{"arch": "vit", "model": "sound classifier", "dataset": "babble in 24 made-up languages, each with its own sounds, syllables and stress or tones, from a formant synthesiser", "train_examples": 39062, "time_shift_ms": 50, "n_mels": 64, "hop_length": 320, "input": "log_mel", "spec_augment": true, "win_length": 512, "targets": ["voice"], "num_classes": 4, "norm": "layernorm_no_bias", "norm_position": "pre", "activation": "quick_gelu", "mlp_ratio": 4, "head_dim": 64, "fused_qkv": false, "bias": "all", "qk_norm": false, "parallel_block": false, "inner_norm": false, "kv_group_size": 2, "patch_size": [8, 8], "conv_stem": false, "layers": 10, "width": 256, "positions": "learned", "pooling": "class_token", "mixing": "cutmix", "label_smoothing": 0.2, "loss": "cross_entropy", "init": "small_normal", "residual_init": "scaled_by_depth", "optimizer": "adamw", "lr": 0.0014, "beta1": 0.8, "beta2": 0.99, "eps": 1e-08, "grad_clip": 5.0, "steps": 11100, "batch_size": 256, "epochs": 72.7, "lr_schedule": "wsd_sqrt", "decay_fraction": 0.3, "final_lr_fraction": 0.05, "warmup_steps": 220, "weight_decay": 0.3}
Rows from block 7 of a small sound classifier, named by matrix and row number. Rows with one number belong to one neuron. Each number is 500 + 50 x the weight over its row's rms, rounded and kept within 0 to 999. All counts start at 0. Numbers have three digits each.
After each neuron's rows are labels from the 100 clips, of 14848, where the neuron reaches its highest value: "strongest on" is what is common among them. Only what is clearly more common there than usual is listed. The data: babble in 24 made-up languages, each with its own sounds, syllables and stress or tones, from a formant synthesiser. In brackets: how many of the 100.
# fc1: MLP up (model.blocks.7.mlp.fc1.weight, 1024x256), inputs 128-255
# fc2: MLP down (model.blocks.7.mlp.fc2.weight, 256x1024, transposed), outputs 128-255

fc1.488:528391509512528511473464493504608467470512458490490504472540517535472457477542481592448586442429520495545483508471552606536639509528491524544492538505502459476486467551511489495567455556494547506449368563413518505588415551560519544431509451479547437443521574493545443465434565478498499618519476540454474483455551658530489452492536585512457484513414430518506503500472458456486525529539
fc2.488:500522475558524496527500473538494489516536563474523485499455488472556459499549520489484372508461506503534567554529484396473279469473543487469573464453508559546502528470416482559505506477491572449518545498469555505430522507461602419557543536415541520518461410579446448542482511569530532435483507504496514429472507327489437456423526510581527496530610480555555453474455534526495460474482
strongest on: voice: high voice (92); prosody: tones (87)

fc1.147:523577481473375530451461406563546445485533481481510409464599407512544556459510514461510519412451443546467503430557418409497474534542524471515493515559603481511452505599522596543469503519485500549608530456487536603477514471559561500469586528586463511554459474456429527408401545465450501525431569555482506568507411469494491460582448526449480558509545489430522563407518602490504473442406
fc2.147:449494462586580480544525635552472541490483544425502456567496440516465391624508603566525498560534531520430442550510474524537505531454472532533554443493465614498499484447398481533547533411508465483405517434560500391471552508483493490560465433505583533525456494572560494565503510500526450545482456440564467526459566506499551467556562563476519500554493549515565455499493460479523429601580
strongest on: voice: deep voice (52)

fc1.486:421537516520508407413547512528527541509504567445570520434541562468417425545513508528547550455510464558566451460417511469516496446587467540576517604468419515467550575524508610558507595484481501579493569488493438415439431500501645472553525502532489485435570488497495440527451549529504427586509519532427444521505480464565556473483438513502464482452464566434526472451542506422467481490490
fc2.486:496484501489534527571453459544553517486537428595387539542488470476533505533450502490424502477427496539471538658592458498513523494346544445416447484503576481528516485543520449443440448419545530480553427481516583570548499489527466554453512483455460538493424481508507527396543512479443557436412474470526584512494504521468432471555453516513512557479532355510483451467448433560482465532434
strongest on: voice: low voice (99); prosody: tones (72)

fc1.237:479441431500450565462513497508564476448519520483500486482546461504413480429476528474473599497473496433490500564541530605521642559485492501511531463502490519470555428533493460477494486525534545574485376500488584468599440505491532546422508435484568478500488585577480459554428548505469492565409539534473462505489522641498500453518598507477495483547465473508441473459467475513498468557568
fc2.237:453520571521557442457480472570496562484510486446479496487452564533574499468546471533522388443503502458539542513452490411520334412506519540496542516463500527495531578462474447502457536501511595463447551532426472480439466565446519430522572530411444476445508409508543410506530516492519493467565428573478516465409528294539472459445445534558513466453602485550523458508504543521546477420511
strongest on: mains hum (34)

fc1.217:467440432502455553461504490531574482478523526485495495482527467499432460428466528476468595490482492443493506553538558607533642575483472495500535478496499524462552425525480466471485491562523543573480385494479551442600428507471538555410530443468549469513476584575479482557420544503461483544423527539469464509503518647522492429502580520484501485544472481498450461473474477511523457537578
fc2.217:444521573509563443452463471566496565489519486447480491492445555532572500462537471530520395443498496461556544513459478403519323406511515552512516522472512535502528573445485442492461531492506588462442551532441475489435480553465513427524557531410446482437515408503546415499527525486515488480557419593478522478420540280528492461456439552561525490447589486544517471513506537510547458429493
strongest on: mains hum (33)

fc1.69:468504543505565409418396428469438532562486521498512459533505568539508450515543575483522575461456505569567481459532493479546583511526432426513537524426575586478646477503497590500455557447460528577580514433551449504538509524492552542433524545508479564472565514512464384507533525498426477524455556575484483484514491555522524543468481435556527435467520528472544492496523503405605480399446
fc2.69:568490443577431506581507485535558526507564464557457413429536465474576523631551464517420471431403434575500443545505507458432479456441558424485511462514571444555480553567463484541503483470453425485578471494438580573516523438535564519490555579483487532436488444425459530437490538515502569403517502438579453462552419536482445466561443570533442587497540494484487557515509442534448532502392
strongest on: voice: low voice (100)

fc1.106:469575510537512450453585392511503579580555542432530536522441551497508465488494575469556559488513452499587465478448483414528479444524479571527574524467356509479577540494505531499472587421496515616450541515494480454472423510468613459512504448479493519467583419483464447559573481575445425535516467549449468465558561452587494535483493496583477456501550530412493426476518544474435477474539
fc2.106:461351499463515452521435572495550494516498448530452435404518468498493486477497430543370467431386534535449584514554576543505506533494562421414441559526619479513502499602502547477517389556519536432551458441485508564529459528499549527496495562453427496447454535555518501478371537461546554446496519457509531556449433523400467439482432544464523532446468447570509486464494425468501433450417
strongest on: voice: low voice (93); prosody: tones (67); mains hum (36)

fc1.740:413541578561508457422518475459446536447514442497491554509522592417482480536567520608641483502547550509544439426520494544465530518439500456499604459498494508468589519503464573518498439427504549516519543468613416457478552542525466446483453476459497535589557482566485512527480496561465442531537529541444384606438521478566490493403494412471465520475532524476516400411510567431528527411481
fc2.740:519531483572580480537504562557506554539464546446451438495481466569453371577456566526535519485464484528550493528539564483544482492496490543558505474522510550496491435496442501487540547479428448484441498512524514502443539541549506456563510469523524487493514509496592462467467552477495486487524538543467431520459603497451522498464532595557512513453503533508533432474464533469575390587548
strongest on: voice: child-like voice (100); prosody: tones (96)

fc1.545:557507503549422488586520472570575542579431530573456431430547465450532466504427437495486501478485502524574534542425500463547482449439538451521580497549494514560480539503520442503521505435453567514482435490576565474488544558522497453538444559553507469502484451445509537479489549590536501430443514617564432482503480514541469359555463581502445594441547370472509493591444480511561507567448
fc2.545:463524453505443491483472531474437448553520493585576476497547513511485529515486542539499425544565481478480448451491474536567507521588400439586434382410452525533521444501429600498552573490498477502553548522548488420514505421512497530431411519509614591531505549509574428549506610485411486510470465437454534446488556479451523543514537486493562469538442531533483528502504530441420437478532
strongest on: voice: low voice (99)

fc1.674:450486580479571373461428424509459560575471533554534467505479561535514472499546504526510600456474509580665530490448474526545589459534462469576467559449526498463585514525559621447479550380496517551546445449568469473546513512556535545470440562486478582441599507540501425468541589576429464465457527544443510491488498570524512538442449523529489501465480482434519428472498470439534447473401
fc2.674:534442451547468531563458537457565538527552484560439541476495469447492434577505463527377441451403479542485464525531460536371493493488549475461461481521531482577462527517523402538522410438560495419510438560523528542528513490556504535526491539507466437485503465479509530474505453529538540537532476436568543546535523503373461468561453555518515537462471399560463496530420426499447524564435
strongest on: voice: low voice (100)

fc1.280:498479562505492558445510505513504538438613501469433596578465586447559505492533577495459443483524554487497496518596401474461468555519418585545454465449492459519590447480490481503410496502512559441527523580500491502458419547493447473507524405519511413408547461500464460526548503448539435607528573511451528571485521461489391521433530450536590433507469460570388482459424501541458542465513
fc2.280:502505430521480439499510485511479465510427565542595468495502485488484541576454477564474543608529449516524467543446464524468547406487528433461525500532500508452448570505503485545513504451437485536468457431531512474534566477520547552501504545505515613497468481465531585507528440548453560417410503493624509405508469555511534502583521530542383622543527483446592504583554443534468605582462
strongest on: reverberation (70); voice: high voice (52)

fc1.257:519561514543514546567491420511514460472527431534426475500478538512453491514464457597584611479487484494531456591433503497545591444384513446480539454486456510436524454434469437473488515477454502611489489518466546501544527533495372501435517407417514510473501548429554525478559503466439555535468451540529441421517537582605486501508541493555461509546497498420520512540521526539481520503528
fc2.257:492479440492446557441586515499573584558567529473486577510427517500471446494374482439500540533498431527521494476501520527433532437544474581558493545513436448505485565469522443536467548509506346522480491478416499463507393341413540532519563420532457386539521506467528554487548410464534466496568447454561472460519483533484515568541512508529475416526503565461452568538593485594410569503551
strongest on: voice: low voice (100); /ɪ/ (33)

fc1.677:532518549564476466556480509481503495551505509557531445507526478496476481512483472493565502542508494601501490457389463462491461449472536370424567442466557522488428528470380522564559570506493511511532558465445530519443501505485499464459636533434494474584441497447530530459544476519501551372561503537565425393485460471511490569463534451543497503506620483486547544561559577498524494502392
fc2.677:488538518458487497454626465447464498449498532470493573580536493466545388489478577480467471576577608493426449521474519450494478576461515541564505470511427538467535474418514534464498489466482505491491507461607426426505518473503398501507478457506578527608514471558483525603487477527484456586491534478470630574491477459533557552471532421488503413544475465516500491390510527440470457564587
strongest on: voice: low voice (94); prosody: tones (66)

fc1.33:468561554503450515555555422551485602482506408495467510489529441411531466486571444452638537439476458558521518507478463426526466448496482476431501511551461409547430572528546526490410534466527515570610549539511498537441506512524408368506539536490460497508497447480481535452603488544453472443543527552495439568537487453581483444548382493518494553469527520414455468477501582536412478453470
fc2.33:483467567561567438502522422515602550503497504423408534524433527480520374529461460633430499503440579506494425542526552527499540508444541548472510491510515532506548520466420443533470485512472558502427433507456512474565433494505471556437528405386479424487538486523517512537476416512461529581542458481514520549412491544576414479461475526565520403477522413519494433446519473521412430501528
strongest on: voice: deep voice (92); /s/ (32)

fc1.233:517467452426406591544496410414557470453653462510413453476588430415452571472449450510457526468537547504506518475459468477415527549451533448411564539563478468482463477541572439397509442501488558504478422488579492473527551501460459526518481524565504526621464516457544595472514393525493477482614522529626562562442466499521420489515561443515469575582465414552526492533526484431548552535536
fc2.233:443506532517594457521442515521448515531397560534571531461467487571476475483448487469502487539527488436452619491538557490518473450547470517491517552516532544533524571493512559496598504486476559501471514497520525499483545482437589518528382585451481479527416505609491438517447587572493488388464450428446553474488525477468580511387526503397488433404481471504579447449502468483576470501528
strongest on: voice: high voice (100); prosody: tones (86); reverberation (62)

fc1.718:550542529529502485575489503523467480532484523519532436505477433536542477514453472489560539563501496563492507465478518430482462473448544376412533482544582555526423530462449519554531545527445501517541563433467559573414551492484481475474655538472422481611399492451502530464516436482492579372546521541568456436490397477486538578485501415492480514486611490450570571548581574536537493480442
fc2.718:456486536496494455438576499450462488466475562498543567598532464453518374521493580490442485584586606573429447446485426486463494564534450525590483471514430527468531497469530605511544490415501512478484490454653413434497533512563442502538494473560605522591536471525485532569494481556503450625490527459489591576512521483491572582507561432482505463567436456524511530414491476440458496618540
strongest on: voice: low voice (97)

fc1.403:494454469452565515509432466504490485543524386524391511523442487524515622487526486468496643466527530409517543506535502494555511491387548517446527546549448494463563491519558502410395420465569631507492428490390450536529467577469471518530503515482394572511465539480469509463584395501525521457519420540539528478541554602604472511522491443538461479505481476495553455523527484537511535399537
fc2.403:497483549497543417473589432439402529587506550367565447529438509597490420484489480581545523538522458470608468458439587508479490418552524584528452525548414593493495532417553501534461475512443490473451482453515467484528526455587499469539513530425457547517567469518524437532422448548479520579540544577493529568536555460426583575479456463542522399433496492470513452439542495427486417480525
strongest on: prosody: tones (100); voice: high voice (99); /dʒ/ (40)

fc1.764:483569497482433533487446445485601456410484465563476539543543421447531603456543569470529529421541516557450472481526394438451505566497512475503454530583583336463437499629586573511521494496530505563553498507503530611497530501503572494464524515604480438500508453497477550456489540493453474574405534541511514505480459462515502510575526406385465517485507454444437539496489555504481558513426
fc2.764:466453491541540464585520656505460578499474515488507424478516448504402380586504480529521504502481458494473540463445603560485510480562558538493523510489449589576462515448456473501527485467478477479436519456550500422471555532511497468588388527507503508461433536545530459502484505512577485483563463523543430546505551528447542447494465606469537490471416564501543445509480448453523388551573
strongest on: mains hum (48)

fc1.356:546453529503457596518555508467540423449539473480475477524551443457464453483440451461460503544515516477491487509517444530442543457522504504416494451451368507586444504527467432568476480512528591515511472581467546514523480723513476443509501477527515474503431530376477493429556379484528533550508411551544463469542520619490417475617510465541520449540511408573491560570430475528422552556608
fc2.356:429503514497479500503536574491532403483525486498490465444523498459500432502530506473460507423497439606357506547466453508513527459467507474454410515500478439445461533523455563501531571547460360553526529478469473534520457406456569529470520506449552447458475536526525502487531572447488507482454465381441469408433442496550534446462455391483499443520507574475483586432575491532410512446444
strongest on: voice: high voice (89); pink noise (31)

fc1.44:514446515499545412412422410446444467585542557524543445445516590542453552499462536602524496518398464489618544412506536552492521492563501406484552512452626566457546481496479547524477460585448509478542457437470451498517562512606512509531500556459494567484566535462524468491407469468512567518520553536471500535441486538442482494433470561633512598519479495532531516457502526428511455429455
fc2.44:521501501573617365429383484535478593589531521539502495499414606587512510624564471566496521411446459505596430482519505496487518421496507522518424499432562529512546550475487477544475506453518445496481511517473491505512447447554529544475426513434408482373550459489545461491545541465472451506550472506517485492498536522489488538460384609615512460402505526448506460509529482475549506451418
strongest on: voice: low voice (99); /ð/ (30)

fc1.288:543467540532556580558556379562453477446528451350439433489457495551545487436483526580483483529452575408571523527542557536495547459433535526456538435461470530451520463402415369539481498535498654483476432526422506480547484544500473518438571442436561495514450496499554388533492442496461540467544475544519507491384540539516498451515500544565484481571554416553530475536495503538504540426593
fc2.288:571430500554511548474534599528434517529481477426513545504480488548415515599471495505477433539493484434374438469592539586488458489546518531505547458522494475546520505478504476523488420476504546407530532511513501514433479588527433484597508436553514508562484549509454462523426479513601485496536521411465510606544542514434513581531501487450432440458438510562491490391509416480478545478524
strongest on: voice: high voice (100); prosody: tones (76)

fc1.647:460588509486410526483511390489553443489514481527516534497576485475546540448508567468478517475549474525467497471497382401535507525539481439524481517523537401451468495575503574510491578509503515567563484571465509557539470479470550535409555481531500458512510418495489528474540577507399514524408505551445552463502490443578500484536581454435508532537521408434452533475520570512441553504446
fc2.647:490504473543567460534526630533439540480453538445517409491481505542426419560519530558584502542497492412484511546497553525536496482484564528513595454490459654542543494416423455516490495465467441502438552449535540426463567517473512458559396490463520548464458535590531449560466513495558483514480444492535412512475529506478546435506517569483496505495492594495580444514485508473542449534580
strongest on: voice: high voice (59)

fc1.577:494483543531474578523521537448508370407469503509522512487543420371492481501531476550466488587550614464530481532458417537471510481490581509421578473495395559526434553473428438572562430443491571542450516530520495464477580558444508482542446489447584502581406522507508490521483461552561580511478371538546403431447500539495492453522581423489471490525518478544613463588466477522495523552613
fc2.577:468521460434487529483540506526542391527487542570494477459512542514485490449455523496488511547492455500435486620517438469517524485445531450538535511463461481451559484508490505470461557496392398541567496469511511541534529402462563539458464465466495562532533586505524521444481515439478573483399484524436541422395426506555495448494544438544437531540534598512543542493546509517473551513487
strongest on: prosody: tones (82); voice: child-like voice (65)

fc1.598:497461497504535472421488476493434518444586497384498540501429493515489541492467436526488569498449507496524427523531424581424611498489499557418514484516537551516558497440513446556455514407489547544536458452579556551573521500481526536426602424501395460518519513552473449533486405523483471530539473521565437503468422601560508559525484449530495427425511515456504458550543468501479497430452
fc2.598:567530434502475512517538444507559577466569509500425490472497476521507430503466487562504371404424493542501493524457529396514337468470507539526553520527512527535530466471514409459515496481466603441475522511484542489454466569481525431515499502451452467448516452475546521505462569466511475518536493620503538572461505349508526455540481572503501484465529464594461453486497552429536415514483
strongest on: voice: low voice (96)

fc1.516:424505543493542421502468286467453484527537456474495446494557545502429471522585515541534550483441498487627498444457540504511531486529502378397573537443489579473576530551490553486412463561530552541547538419525410433524466517490535521475522527455471578507470511498464413507491461505491498534520519579515498543503538509542492396481453462602523484519472507466563452456545517397575501362550
fc2.516:529489433541474451539429465534551477503546419569457407416523503484510547598543433517513471391435444518504401545433474496499459435458571438407482467476544493524478531567450496560480484493494367509546560457419536567520471422499571490449529531429462521423447505429442467462511559437532559438493436390599441420561442539474513474534417484566469452452562572480523591555566489492462489422399
strongest on: voice: low voice (100)

fc1.221:551452504487528572537500532493543431467566496480467510560510431456485474470501478461471542532517523518470480530513429537472528474532432548416477461443391507606457496533462435561494493505588548520528479554487521522496513650492492459528506457572524474493455561423489471426555394466524536568524420534534437491529496621480474507592518454555558394508539475556487579589427494519484525546597
fc2.221:441547465522495517469537502567550463497556522486471484498504506472527405545458537521505524430524440567369438591503470468537512484399483479454442513532484498437494522490462494484517584533458373578495532404518467468522431384430543524450508419452527465479475482538519537516523505431459454510440486439514475442402434470598542412503468425564485432541526570454491581406622496543423482475438
strongest on: voice: child-like voice (83); pink noise (33)